{
  "model": "audio frame classifier",
  "dataset": "tunes sung on syllables by a formant synthesiser",
  "train_examples": 39062,
  "gain_aug_db": 10,
  "time_shift_ms": 50,
  "n_mels": 40,
  "hop_length": 160,
  "input": "log_mel",
  "spec_augment": false,
  "win_length": 400,
  "num_classes": 63,
  "output_stride": 2,
  "arch": "conformer",
  "norm": "layernorm",
  "hidden_act": "swiglu",
  "mlp_ratio": 2.67,
  "head_dim": 32,
  "fused_qkv": true,
  "qk_norm": true,
  "layer_scale_init": 0.1,
  "inner_norm": false,
  "subsampling": 2,
  "layers": 8,
  "width": 192,
  "positions": "rope",
  "kernel_size": 9,
  "init": "torch_default",
  "residual_init": "zero_last",
  "optimizer": "muon",
  "muon_scale": "original",
  "learning_rate": 0.031,
  "momentum": 0.95,
  "nesterov": true,
  "orthogonalizer": "newton_schulz_5",
  "adamw_lr_other_params": 0.0014,
  "max_grad_norm": 3.0,
  "ema_decay": 0.995,
  "max_steps": 14900,
  "batch_size": 128,
  "epochs": 48.8,
  "lr_schedule": "cosine",
  "final_lr_fraction": 0.05,
  "warmup_steps": 2980,
  "weight_decay": 0.02,
  "adamw_weight_decay_other_params": 0
}
Rows from block 5 of a small audio frame classifier, named by matrix and row number. Rows with one number belong to one neuron. Each number is 500 + 50 x the weight over its row's rms, rounded and kept within 0 to 999. All counts start at 0. Numbers have three digits each.
Before each neuron's rows are labels from the 100 clips, of 14976, where the neuron reaches its largest size: "peak on" is the class under the peak. Only what is clearly more common there than usual is listed. The data: tunes sung on syllables by a formant synthesiser. In brackets: how many of the 100.
# gate: first MLP gate (model.blocks.5.ff1.gate.weight, 512x192), inputs 0-191
# fc1: first MLP up (model.blocks.5.ff1.fc1.weight, 512x192), inputs 0-191
# fc2: first MLP down (model.blocks.5.ff1.fc2.weight, 192x512, transposed), outputs 0-191

peak on: /m/ (37)
gate.488:473524543508523571539513467435570521430539482428511501488544451511484618560454584473499488519462526494486564527338477507510438521564509506446426431444423435450459563536493444529572448546530531422456569514498426508516568468531494567461463475428534498539522448522387520511517489556590461515552529529486576515534452500521552578542483572516450454548518493472506526531505472542557500559406410548584468570426459489590551574489579539446514544481441519477482513471536541563470518496508470356490498467449453467396488482405530410517517503487397517570513466637501478504497570467437535595
fc1.488:429529517458451482484531402536577512456459460512469523503468440410580486549532523499477464512410544522421477487481459569503491515557463400571498581557456543531508413560412445576394568436492532504518470421490494518482512616459497539487422535536522421476461451566570522544403367511449523540552467493576425546473483584433479469405571594465515487493545463348502446510490484542543463544530533579424461523444552495518569599498543500542565511513444537485530505542518530525518536489482453501489519535461432454570536502419558460496415480518492531531606509478469587451534521498519435434
fc2.488:491582367541517546463413500511487425560464507482525480483514509429531473508474510517500364464572597585566479464502440535457427548523560477474538463556469461508600517533484552529525374431487507462526514471519522478547447476503494520501462529499600565569489564453417515529512498499525477486471494456510507549479410472441467477439464442503437425547529386518602569512498461435514415499496533538545502608518441477488470531495468503479564468489598466528551484572490491475552658471480540487591488493374483541469588496374623618494550512526532517555536530465500496444491526472454512471

peak on: /ʃ/ (48)
gate.141:563492475573536510582512538451470484425497490591537521528516482385490482498376484531474492453554430445478462482478472453567513432505578506427513505491468463541534447397547541453598488620506499521466512517506501492489490560561476509478533491509482458574483428477490448588422447508540491503549469442531528495536392423444490557533529432507462555502484476467585568459514456535571361550470520487401490521521549452511453475502482542532456547413509595534521522500491536531596459497408434498513546400518448466483564500507515523532624579516323568477484515551474620550509537432457461502
fc1.141:458392512411376444507499548506498421456507466469448497479435646481464428474565545507419503431499462513494445542564545478483513507560494489480416417537467477504425502461474456529517596500540572422444509519532553593483488527581532526483505504539539435489542603552601522499589555497433465464549501577425513506480475481494489489444538552530491505429575503501490490576487491501462470569448397530500494603535524475442449500592441434484494456455453563435539570542484520378469512548510463488508467557479389509504559523542422494577536409544475496595482493522618496499504472515397515433
fc2.141:458572565513417537519513421556386469520476472527543445526513490485523500438567527554497432466517460471481456504530481380474552559472479579571473515607501598516480427501586621508455513520428546474483386520505513535475516468495517482490489513542522517481434521536535506466532524539506518535483487509483500428506479580437542521503536511448489472479535531438542490495554508458566520539591502512432596429554461452475404567487512605497500587486495464469467477504561583486463392433493381528448457440561540492404341469496477578460483524541418469538443511492503589481650569475422472535

peak on: silence (76)
gate.173:497571551521556586481473442468462482388453426528487433396574520502502515517473594521545449468459504524486453593488517521512523508509543467527570491537416458505567539495490558491446465559481507496534564440509504486503504556539427448522510432447469517451553474426580522483530527533462558479503458406595484400495450546385508445514476534516524418445507459506459609510383472492497536509557511466489593478474567484592501456445511518443505599513549517573484504460345438437534598529485605597472557539440507529504573518466528457554425502474407427497529436492540554505533434414564460532
fc1.173:437540524518415639545452519433498416438560421529504477408611596458490557524493568465514474448504527434508420517547536484542538508423494466541509510454422477503560442419423500468497542496465553467517530433491515545517554434482420434509577464515449523500497483427553554548586530520509514458485488350555460468447479538454550489505481513488585401444519443595510491590452485482429555528548436461563566460457503498575465542397532533508545527526572477579507516474428451491491578498464545471503511551492509400506587550542554451550456477409451459568568440540506496592565477450515512493
fc2.173:545457511500548476478476420486499537443468523568438601494511479453448423530573565402446488504442481563456495554528575501507500536585452597484447554512512537538493528520537519525449414469595502469625508497502410477432483577491465496491376461535458493562505421553560497514558431470581537477611486515462570443462499491561576469498613442525432554445502466534435535472453495463482435488448434461479455468467492470452450478538485514496526606483524419539490497571433519442480467481494511501555537542515489525517543454477597427555514454551306421479584529488567572461483522483458443544

peak on: /m/ (71)
gate.53:475412462514533477449558607499491434448501499455452481469456531503528616447545492555559530510420518485524545606576530458469479524531580407507426491487350566495496652496512436558565565548492448441582484459541530518515490594461468592509542548524504531509540495546446532472615425439466447434517475593405555551480522418456458481482568448448540488572408524463569473476445517537573510469578530452553574463467472461472511478465563443484495440553538482541541426451493431522479397499515524488506522498510467550478500519475458458473466516544394420474485525418557435499518434479473538524
fc1.53:507545511412480614534484444454525487537528467598444541471436522462606496498399404522475416480493501514500430481408441509506512491476476576504600533464603543469459530490539594521417427454552553565464534473512471533490607534562523558505498511498509483521473591477499584615332563430474479494446509473549394484424519564537542481446461508505520476532495516542429558534567543452384427530436451515506428564518518522477477502522431584472585519473505547513517497537530567500499615448453468494526532568463541553462475518407549501460486559565475521543484507557467522463460536431503436513
fc2.53:484512419391529475550463479446597503537411539482491444472516512468517459499587516600422581499557553439407465559510499516515521483470517573557504482526493551597468462527476508519445403528579477402452465479578536489574450399471494479464544568432430479384551436493516498414552523511454508498557474537497491444462441575437569494513521588484486398502569554447491492613517506545495443479495577513461546483498461442431527468498485467509608535570507531493518529463404519442447502563421554520465598574463457499523534537402532444555530493485519455491466524472384540439565460512584469456

peak on: silence (61)
gate.186:515511493530436516460474517529516519537488616525520516502511528386498534455451448484581476529568590512469502537525485455549561425573520410480467529538481454546395496465508489454506385521575477507486466583555511377483494563435452433511545533445443567478520540529474514459506495481537566405402500448444399525477532497458565527588448437549446525621475420578498490586434488445565472552541562435433485477443409504630440461411592477509500483514574517543475463493487388474500470520473560473553492518450436509502627489571536528546506523508421497528539531448522524448479528439496463460
fc1.186:499500408474539497463576500576447406482514571510543523592554584446574555483519530452515539536443488485541511522527476560612460449458506529466477503487512579546507615469536527491453496533406508507437536468560535460485446401508429486486510483482458552530598425435535497507442499526510504476510508376470458564507549462413491546537462453539568442542445451440493403462470495431493533510495518511498516628469627476541499569481414450552534391456532530518511513502443513605474521464615498445491446477465612519529574474522530547558558598429519457430469495581480471567495410427490508505
fc2.186:516440518472419464462459467561464548450452581471448569590522389422375470483501442524498568456529539436458496422507427554577564484506444564454600472460503509440588436506516587441476506507515422533481526456520541546454488506438497544538553477547401483516514453614457527619447508501448511516585494560540481531545504507581505510592580509559480463518554507598495464516468444610487555542460466556489484482573478476482462455444473432481511475473389503573516411526452460522496425563566509487493405499511461498501502520413547573619434550476463531532480457497541504466439492487451448429

peak on: /ʃ/ (27)
gate.184:466503537623446475517536579542482525491529562489508519584536412496510564460536502583508502536508470473478484545502581464499449569490450460460521515475487525547453556500569453564492536460443505556438457562459457443465435590501535505465544573555427520478542550490512604531516564509452452455474553582512467607521441499417535458501499450498431530429432498369468469521518488549491547580466498425469503558601543441520467440477475469365544595457538485474446584520506418562485442510453500444430473541456496493410456507550483484463428482618386501534537586473544555488419423529487489395
fc1.184:485494515476490460476465542466419391520480430496442422486369560590550562559593440582511512589540514558416502515524480487501465449597465495613519491488499522411499470489402438492538474451565466496395418536430379536501491552502524477488445482519439446520461484465534473531578472446520535466477513472548468495469440425494519481463611602515493444501528449514476509424602519460445459514543580590391502478559547497509517501563598502518518507459534472523421493499485517597544569500507559577554454550560448449476445583465458519485535540398500476568560467484409534479543490490535463523
fc2.184:505386575490474435483548546509514430507488472541546514507618477511447535459496524558586523461521552540478432415507477479544491507410448467541487574551549546531516448458595475415418523479526541487479524561589545574515520469467516461425506514481557385450633594516531372528519486439519462552643626465515508475506459477546460467506495533498505432480591492505554576514512528493510564519482506476582539610493516426558540520499494449549509491526587512516470568391523479486515527484487529527487531482504533433508488544496535494408459544432616407463486402492537484502388441518510521438

peak on: silence (100)
gate.74:514551623436525469504557478559514500575523525527493471506511453502418509433491517483471537499592441576417370567561544494496485451515508474482474563543481490512457481532505552473551588632465564463507581471445515520451543406568526423548487427539471442495501461553548445527395483502518520636401527442524532492468506574481425406410403482458490508450574408479551455491501480508518542505517555522532522531555454565436541502473547500500547422502516541464545512510442607472461522475505508461498459538448449507597618542549449510486464467451404523380474391504535457488489515459550461542
fc1.74:450552520445519584554591496456508577543584502499578502562482514500406531511517565539462508577503466497467365541521512473397470505490529518493473489544522489511391470447476592450557536503531507488551600524474540513475578460528480397520552438495451410511503545540465511540452417433523561518387537526516609472481450569482505427531443516519517513498594412542471431619532525540564516488528486489537469525512448522386475484453520447478480405471515558465548476573451583490476468507482514398470410541537417487525633520520446527511459528580472531392463418487407488489500500489460482553
fc2.74:579499547532548535487528519532491451483544551442485356443492538480514523490460502355478535571543457499470470405480503467489494586461485359541558527527559537555532584561613456484482441563426425520526481549470359614459382429501603575478413538592496582549463508569484524424550425488583520548483441522503514463583555519555500485451661476400454505528528478500498453505503462432540513476458438512492557531519483483520552489457487506546478557530492540465490538443546465513446588475556456448490476483480516528449518486547536507441502517496428492519461489491555547495510463470501469571

peak on: /ɑ/ (36)
gate.321:472527532470505477427462539553557497534479572486590559494478661511540536502511520532405584431453473447482384405591490457431468516498452496468525537497519595479593499468565507568508462466434501478539535513489593522543519526495453472577541497412502550483532432409527514483466473423461359490471534451533434477506440393460522454453555445498413445546458594420510513544481635559521531482516450421433556536499474574573491448602579537531526487538527507479409469440502526554587454499517501428454472430495463525502542520546508478443550488546412451530474541481556513473519492500547499533
fc1.321:602448461484458469618535435537509431444520305459478479499499455481419544442505465504445544531576478513509546474373433463451438468521542466498459515466528445508453534524451490544492606395499478553536438539456448496520531533506489522482564543512504502488443620574528525493567553570438591529471573466455523488558547540598472503466467466467515530535559515481460522468559457490440407481458576567554440549468538548417563521461475454498518565483473584504449508496476491431472543533476592485644561536506537453509425493511440486572523552499447541518556429501552473564435477468556539432
fc2.321:491590525491437484457552366511470553456480493500410484440465528482478465486505527517454441563434472462491602537506492553482584524432391537563415492365485540554462566553415511549457519568556497569509544531518462481532504536528500478567500480475563486530559461475553518518400492462628521525533445476525482589407499484424542483452573475510506454506523560606559497516503429383469498463526501615496489530516539464468525569491512496493491442568526460498532503496515535490597515460483518392542460527483533510478472543529367438424579489464620458533479482502545504534502379393531451552

peak on: /ɑ/ (38)
gate.13:584495461537514516483521611462532519523453449453456511493492352512525471566498498595496487416528558479459542573465465636455451592475472487495599479512460488465484430530460508583516431460491480527413596417548518545476454478516471530507504533490580531387501534425449434477490579505527497504508552443585466481647495557422483524471457496535480457554447413578542547466436478497544505467530513376566487451450484461476444526521522590525499521507518506563519529428481490531466461471487458409438539519480517480527551460564452525436470540430339508554563419493573551545490576521513484514
fc1.13:510525481477524542479516556440570563471520378460511499473433428535499502473557521415538439490560546506479467559534453522494496516417506453471576452529508521426513408535558483520553470350561496524421539373590545550450561547410508439495555523428499482521490531527469451443592484455479476597598500472612527516553485525416436495490493483555496444542526390559590495504463444576550506496466479428499446554433414570505486487499503469476494567519460463601454560453542479509483449467444485526546493528516511467565542462553472596446471605450546451547518471630531574528479524507531440538
fc2.13:398493438524549526492317439476508529507538456424579484516512538461500401441584419452499494516455505482551542504497500478465508488611541498409521476458504521452509580508465567561514412496501499549404534560502400592381539433508570528498501489461475497635531461449494527546473531493430410517559504529456526516579492464547546517370470553502527485513549466530457514566508538485508519459538574475452520586550463492570525512413599547484551469462467555500500507445453464572462546508459459504519570403443497487542493425463482609578511459452424521477531551536539511500489501408532503585

peak on: /l/ (46); /ɑ/ (35)
gate.0:459491605494511524553486564412522504487517628495662538447594409546435499403447476462589497533627503557496571533531441476574469551463407560456467482419526530482512437554508438439470463528525495527533544506527486539520441576502549518524369515516506517522560552527452428456552544557505498488508514502419479555486494447406458515475471528531433446543477557465523475501459482491489440513467571507494502525550514502454439480473523513548486426517486529537485520479514437584530437433488474486515570607528513561505558470542562495467416432403407413577493592486419506516480448540501409591
fc1.0:482439467570595455498487550533448565445536450572375460481433593467448559602552515510431507425464497496540531577484494417500464515586556544502500575595536504528500482488508464474485360537477573510391485539599476488489505461493457466524531459474585503561464523478545433620504473521356457525467473528437508510442585418462568501464416428476607503472497484492388540479474483478531500419537454583528497530470559569551487547533537409453460463510457509494516518531508461435568421518475442458515519453426502549530504516561449476513439509561508568482503588500546549460488507562573533471
fc2.0:565547494545512582505548487521565505566517575469615426530497417528425492456549463484578475546470522529533345499424564535492460493538491538621456539596584486516421528489525500510478496567528418480496550449523510457565487461598464556501392522556447549534476512467594550502579474547567580518440451485436504594525511408575468445512464485520441442451492477542483458440490483483486510498470479537574552421560608437502470534533497511499556538548522543501459572484447480509510485573472396621517557499550549538439546528506507435565437489537631517567496440487548530494463467471526442479

peak on: /l/ (53)
gate.288:537516534464492569532556468519442540572651540549525463488499488418527441460512396467484463496543485439483563468477497499291507566525498568526479505519513608454493448490464526474555536521491628464398409563469398512534585449483481553488487517511473519551490417504464466447508469456505529408528482547510589518440463487456525500438528557501522532482498457602519571501499572457475498508534472482458534533525525469419497533475534451469542490555410509526561520546478521443367478565594504506488557489392515440466522479510431481602437457519405463509567559457537466579532416456509479481
fc1.288:514466488516479545421584603498508568430437501488594473517402560564489381479577472446474562490493540455458597536454456452537589512494483492562575447435467423450442437504437436560572559569593467547532529432557541428484474525474460484520478535491518473509359536464505438515499572540535462490476531558427508580547471524523481493518572479467419536566474459437522505580502477573510571521462452454409411471478504571573535516523537497500466607498557533473498569474468561571533540513547478442514566460514422490480419406463506484480484445394421547525602486521477548559480462459507496509
fc2.288:572550464533508530565543459468517610520528558545424549523461374417464524486462598458448460460523550482586499519558591529475474565465445440484518486422466509461405492552613455506469508548506516576509498431494492476541425528472508511541454473505462446603546440434466510490555437543493463487516528491498541470603483542554494443511485484437518433496587481473490336505448559423490558502398449482499553444590506434584479522494592438530549507472437533522518536502538544441527536520526530547437586598449511446508553514457406465606482550379426542485482511529552510561464473530477489496

peak on: silence (83)
gate.450:495416446552582450483527554503521515395545545466452528503478522443595663417423477631467503473536472473480368476478506445406535560596531499534516429510469472555473478548529592540485389550487553512400496433446553586465506572566543474504563511444517488495509494557511563512551521536550492456535503597494492509491597556493553523498528459468526504497555535559488514499523466504492548448498418458596552477491554510420504430468496534477378528514528540450489512501520428495456452492452515447509398502497574462518499475448525574531411514451341553526488441459558428511514535494518525483
fc1.450:541430447550547532493442539543514519521498483455470548425413440510592555524451503459566472459589521459511561579488461400544571523508606472546470498554477454480482423486455497497492446421478419582504534465493457552565443463596533419475584424487451571414493459479452489469554502404512497544517505487493521563497419532533415595548577432552519544522553514523564448595518503589430569455563462601413521555384532430524527462459535510551494579516529483541481437527478573489478511546565476443571515515501528480426452456567535592597527480514506467517479508475437430557486488549438555477
fc2.450:366555537474558476429401503512486579508594552452393521480504531489484461406447442494513575525484452466424563480530520547425442384535467534481435539399482530432558412497416397519476526442523372521447526498548529571491519531552507509559505543504509438605516562450486441490553452464622547451568534441492472492551588511568592517468571463478603512428494558541520492430534528552561546482437522520510588517499503566492394494523529549548445454440477466513485480433540456502551516460434520559551537487467501505448480462555525430485518499567493546425505541466484413508501449465483488509

peak on: /l/ (54)
gate.117:521488411532489562499555486511559461522491479571510485548530433488570433523447419605500525451460439398466443522514406438461447444492581518545428509555451479566492464524418529403437523542542549475516436575524431481434496486499511467497490553585396555523475448488399537466478369543481520513462577529525499599560531521564540583474538457594465489426530497498529395499537467542498544506532490470585463563507510469513558550430442455463460498462476460575400473548518445537447429502438517473494522573478608482600529503528460528492529539391408552499512528426517527528485450493567545588
fc1.117:519453517561542518512454445508535438480510525511394466428482571440429497440476419470422532536473495465556601528564430486488483497530514524546547433527468545532454548515510596551449571404510535408489519534455400554517524582575453454443516492475484553493552556431553503518489594597543428471510455487526528475557508559576454445454565504518600477558523533476417481485550510423472481476536452416498538449526569539492560522526548538556524592529455409462469610543436492549521441473527617459458488550528575434475372544491520483586404444552495466472563505453421456551479442511520464473
fc2.117:345558580560465513518487533410681508445419553552485514531470459531560459506530541535533499473541468370441410481637534553500519547572508525545539559398424564496514425475416474454418449437483476528463514489540601484432482431571513517506509604499555505550573556447528469544550520528442441550542497503485483503494513506573498457501489457534489539602467530506540484497417450517484518537520464624490480484521443396545553442457459414476452489508460515519505465562587520486465542557466503474484540522487500508529508507495449479390477437538551444450525542433486572512418547497509506524

peak on: /ɑ/ (42); /o/ (34)
gate.444:566549473446597433522601461533429506476541564470574533468511501438540593534507460465420481489534499570482403514509522515402498504524444568494502435555467429532568476508551585519489440566495562565488528501445508478495496566572406517483492521558477499510531494475526514482461524548473520478473391410438573481527464527558511585613511504517482465480568472538530512563447473564484562552421485439508442530588510415484495560463559399494480444516471514539416554512468458556487594504485579457454398447495522539484509447589408488517519562586343447450438520511500529463449477538545540387
fc1.444:525432487458489500490502503435582460545498392581512489447542522531502562459558490460592473540486573483538563559478562439536501474541463447553472485487554515615507510501526440421529496524540476506558448501505525429439471593465549474523353552480491398489443495422543446536533451562476427480443503494506394530552517532556553486595441619411408572442396567533510587486532565468526475530460587469421508422478460475526551483505475536438456513506518506395431516468509561475465530472542562571550472536447495537481394513538573503532465502494387499472523463443489501395496487562524522585
fc2.444:535461505521484551567457526435530512541484471454567449488491515459523456511398607516518489468502490497523463586503479541530517531451445451542413511470477563511419531521629517493477529423490520441487493525542435532511503512448536521574572519480496557518535413495633406425480426454493476493613450533432526475523436498459599563433472535551428511501506475488461492537468455522475441546486404493534455481480643506465383496486445429498506478546453477585486489467527534511545463474536534494552521553477550520499461523573403350423379548488537424522454574386576542427503563560525502494

peak on: /ɑ/ (87)
gate.291:491427469521558453555488566528530490559444488430525488458458509562496505491590557434510532534428536526442380536462561518545540512443461511520596455545540531477467507545534558496479452507485534530521466398426508520473532474532521460414489465443561497469539520466496463518519430502397484433522601466454496461485451563522499510504543390429412551426371445541496507439466477485527469547518604590595497494597543513483461496549468416574419481452503483462458553496540518465537605570565626485496491598519544468529457551494471467518550479396365482578469545436498528482538434537434560479
fc1.291:444587505528476547486501592497535574534478449399517583406531567572537488383467487484572388561491538440578461498491563438527439470593479479449431536511535557523563422470525580475568520485507562540469420475497458472521417518474467421491472527586521479488549480519553438581631503524511536565458537449523534543517491526501502456526550486504504505415503455453535473469452486429527480422487448505372550420470497534530516412473511424471470602531558492453491523462449558390493398574486517462535495568515569554500466519493548502628451508445528545474526590498518497437471454557429548512
fc2.291:544453480475485504486598527537512520533414472547629447549504486514511514544456532562581493450531426543461487566450453524498493417471510425526482443441461465485430495480539443566481511482443538491491478361479527568571545493429508485505499465478554511488464469455427429497560614455496550482506454580551515458536603518564491523525545445523530394460470530461413567512549474470541596486454430485609481506574443516476430466506452460544442544490604483492505535503487495409466501498550594603516582478599552566466453622471429474397444600427506540537531475455520456485504458471532439536

peak on: /ɑ/ (45)
gate.217:545525422517516520496458539483621532448536458469458537468446501533469518458440528466522475514491512492513509514502491502487529471609449579427427488455554485511482472571502419603510525570475445493483538516554596536401459572539512407496553447395477528448473448504492541477479412479542489520451597535445444552510505478479507478443559502523520497641559454561513554590470508434568535574507456491423537615471584524462501465520496452502432508472525684482557480526430480579501599531518513453480532417484368504433527534504545530436462501490411417569576489503479441531503535474474438448
fc1.217:470500536570431587495383505545533545497480454477441464517488457432383488519522463462484502531552534419427514540598480516429588501557528494534441492496563484461522519406606492462518539489440480582504446471500560550482526477578479530451501525483442489466408438439459475464445473561579616499517425514497457522435507505521447471447508514459545590632532544536465484578498577433551527614534448447503621484574502608575514474530511477399478554472516565514535500470495440477550542491510451540519473448492490520463638479479409501445526455473467514483576521501559523571534507445417500418
fc2.217:534516489536581497531442486544521441548511510460486514480497475471545484447403503428504425563550525435468481469443415478492531613522483638494499550430497567430458496490535482478393527558522487458462512582523471468564480558550585501507432490466484439481492502443430455505553496508433512590490459513453413492537447551565389536509509425495504487523490463532567422546471433543554379418558430501580497495489467450512553496540584506426502473403496517501455505433499424481539575440411504454525415422435567507442471475432416520539566498460450534529522541489511589485444616605572535451

peak on: /ɑ/ (87)
gate.383:493471510452588408547498493491528375403505490395515542497441557490556543560491549537508533577547551536516491505375536520496461567509502502475530463521465470561542570532575523540446529546555505539483480453458573475570478508589483425480536492438512517391537468409557493546501535546482468446435563486504510463462476496470544415535541508459532400451440559496624540513540488524480450540406602444491531488525502502592471581482552520568381530466497513568495476477503535552425485572415524399424547448501548513485478463527491563384548504503335541451506568526541492538499509523511465433
fc1.383:538492456512435479523482463566566509550538555477504493520453486553512559481540548406489561501580490548512540473487570471481571524518409566511522474454479459415474685517459495410521503597520541544518457525502534503601528469616542534516492552446493522437473458471463494480493528429454513500478553431585436482512477583538539564506482528508546449524492447498496558564457389515487486442448487475529522461460495498631512597432392397550538479467527532534491468424541519546488442559604550485460475409555555467511501442572489529517612534470502493458399569457536371548431540467510447528
fc2.383:502519470549491518472526394459497529466446475512518491559517453427497532466450479583591523545496552537368546501429400501517533540576431405431396460490485508533465483507460511471389495537554469498539547487535471473418507581546483564519467476502417452523324439584497391513393543492458493511499384434523520556560491511484517537507529513505596582559528479497500583573423528517466533533440504500383596490412528537490500488495501437517478474574505499532412496439578540475507508500513524572499549512506491483515406473494508535556528493431515497475629570576517509507468545527426444453

peak on: /ɑ/ (40)
gate.222:563492579508578531506425486432501435405522505506398484535492605516546449597454523500490497503571488490439441382487531489454496502540442462599534534507467550456514521413449504497490523499470546580626480534459537482555493564497393417520431527448507476496452486568583532552465525486522510515576527531410454418452495569508552597404534486488600493458504507577546562519477572492369590528476463378465540434477482557520470527400445506483449504517511507499543545483518499625437502505486565494519568526502470509485501468521545441482501525408389449602480542439522456484474543499482492549
fc1.222:495536338575542510549534606514521583539548491501511445533552481556481442470478631472489493508434459489493525441382482500469560445586493489456459522488541501427581445497406510611510534525504503464431475489574506562495457550509476516531436475492509551466415529622486559523540505554469394431514449462492458552425555521540537537577509516459514439477523488443563405516509572426504455507469546397482517507565449498495523480440563480470576436561469450570516520470506540531500538485425448404553447528374509467452489514516431444572428558499573567461432547566504461476482524563520541465
fc2.222:505521436546502556546470475495542497545517401474475523557537542428538501476528525459603448396601399478579551512524498543522490521356455528521518570462469509521469569470462476486518497473599531538500511490451434559487568442526556518453505439489569435621390474540481486455579500576695466483500501528507452503579510552417529560574499513490500450515458450503467431471480473541512507444601418508600512486509465558504447485457467436442451562480450487501467406534508512598566467544476542550616489471494493523509471561493452502461398584519577516488507476443466559468500475574523507484

peak on: /ʃ/ (57)
gate.122:451544513545465514523574508551450551456522521542517472578500500420491398546473473675492473519527447462462478541529469448475452502549596448470474541425471489524487457499485423495495545540468493469467515509557460519538520501523545563520530505511475572492541573636601417518543512527454514459497563457531493489468496583417488444594533517500490399468494443419534478480405593467485607542517522404415478522430452528483508506514546482474392504404483525481476495532437489519472423503528543445433552494431468532416629458561525568533509487535383401510476542474455570397488573520519560530
fc1.122:475532553496483484485496460470494461513522552503543515614479534517528325570498492535469451506489458437419536585587465524501439497436588521497433530487483427489506478504581516432537592504463417455479529587542542522473543523526589556453524504500549455481508514587546510498543540488445475450639549442576388523465453505451519444447540543465481440482560415452502431543385549438452507509537471503398449524581467474455475514593512484511474405526483479476470556456530518514534520495471512511470513426444488541479662379482427556589561503483491452462491534586534548467550475505463559537
fc2.122:473519492491426436542451473568444543473540534486494437533540518515542499515492477523520497467447455436459553440512413533436549512480523589523493509564609574500538486528544512502507476467458534448440535423512571530437506443523494445600525463481446482419484551540492419503435485617442440489555458438425441394479487438494471516387555498514433529535427483430580572487549528495487500516545506473453497496462458461425559464432455431395482459374566451464477538543503423467459485542425515594539390427518433501540413463540533511471451528573392469429388468506462603526536531557467498481

peak on: /ʃ/ (58)
gate.59:475496523501456522499508532467464565527451563564438545516494502546485439576460433535513554430490495430536432467503430438589530532533462431568467465509520484544511511504552479424429545474537514532484537436495442507442503436525486367470489548534392592426437443578490543476515472457421570437540600481466502572489366492403556594479521477557471516477488472402427491481620492497531458461543456513436452402452476505530520565449467530502484510612566493536459514521563570578418434465548516504446481596554423545475499574583475499484431590535402441521464543534510521484455545493475493522
fc1.59:447527521462451506589516427531530538479504458510522549479433594579546519404478572421506489579491481531530462511555500613489501444472479524514480613565601529498542474524477417574559454590492478413485530489520560468477496493481514545506515456465378469490583574466464471558509513465445427510484419556406546422551640527584528447573503576548466514464529500475563563451459508499522475494445564542537522499573503479499378493561468449394537604510457507461477430465451473450537479509486532481535437474533489439501489492359489473507490465449464632499478503429511516430482422432507498547
fc2.59:557547457473540470491433501471575419478472457304546521444547513423523449452435591524438448470505548514526424542526475468467450458510464452495475460501540455506430469512468514414492534537431492535487405504481461525460464617539583348448498520508565562481496565486539519486524625478525542516555507581501498505633539502443477502449397483558461496488514507486478501510462482498548460554455497549574467479545512626438489551510549475592574633491400492459544552506452504481443449520504520436443464547526419411445494493498529494477551532527533520546549472516468504520584554482520423563

peak on: /l/ (37)
gate.354:462479498474517540527518500522465519553461473429486553510464489523558433554513488438468499528496491509504574498435474521516525547473553469541555508445408598403513348522481418497439557533445434498501425475486503532412631454579504439508531560506470512463411464529553508535528545460493489428480607492646520444475525448429446540487424562549509466416469514484509523436530551524548558452510535456428444584494476473540532493497416497565457447545437551558502553507463457507445487546537493479517564565545482604383531563490479424548524495539363462465570483524421413621518541484542497525
fc1.354:444431473538556500504505431538518556526451437537487513416492519518482378532584524460425542498494549474489509509468585562540496556476511509530469517506437489457514411510524625514642574445570480447470416423470516486389533590462509558480537593550403501449348528559536557467501533437470510412433587496467562446366558537474463470465468545510494511477540538543442507534518464565475484468514571506488407559423529529472531536491427503594454516561444424572469542545530445442487461533446490429487546557505559534459471513610518496522470514405492492520506437470499520557512537476454505534
fc2.354:482506554483447476568392394507504423559571544569481491462508496549571498547509511467450496448510478540489573454472475529491486502495567565566504417528569479593604537521560471366493461501474463453579498524485449500459408450526544425480516529517384612512512536387466544498563430549502480483586477482445519451570477593449455525408566564506518551448456471494488486564531451448535482467540495476546549567565475459494440413521515520504427419575494524459440507519518523499406502489461457495482486450483536410403527485394449551507447457558383435535556580445515439447505551549475518497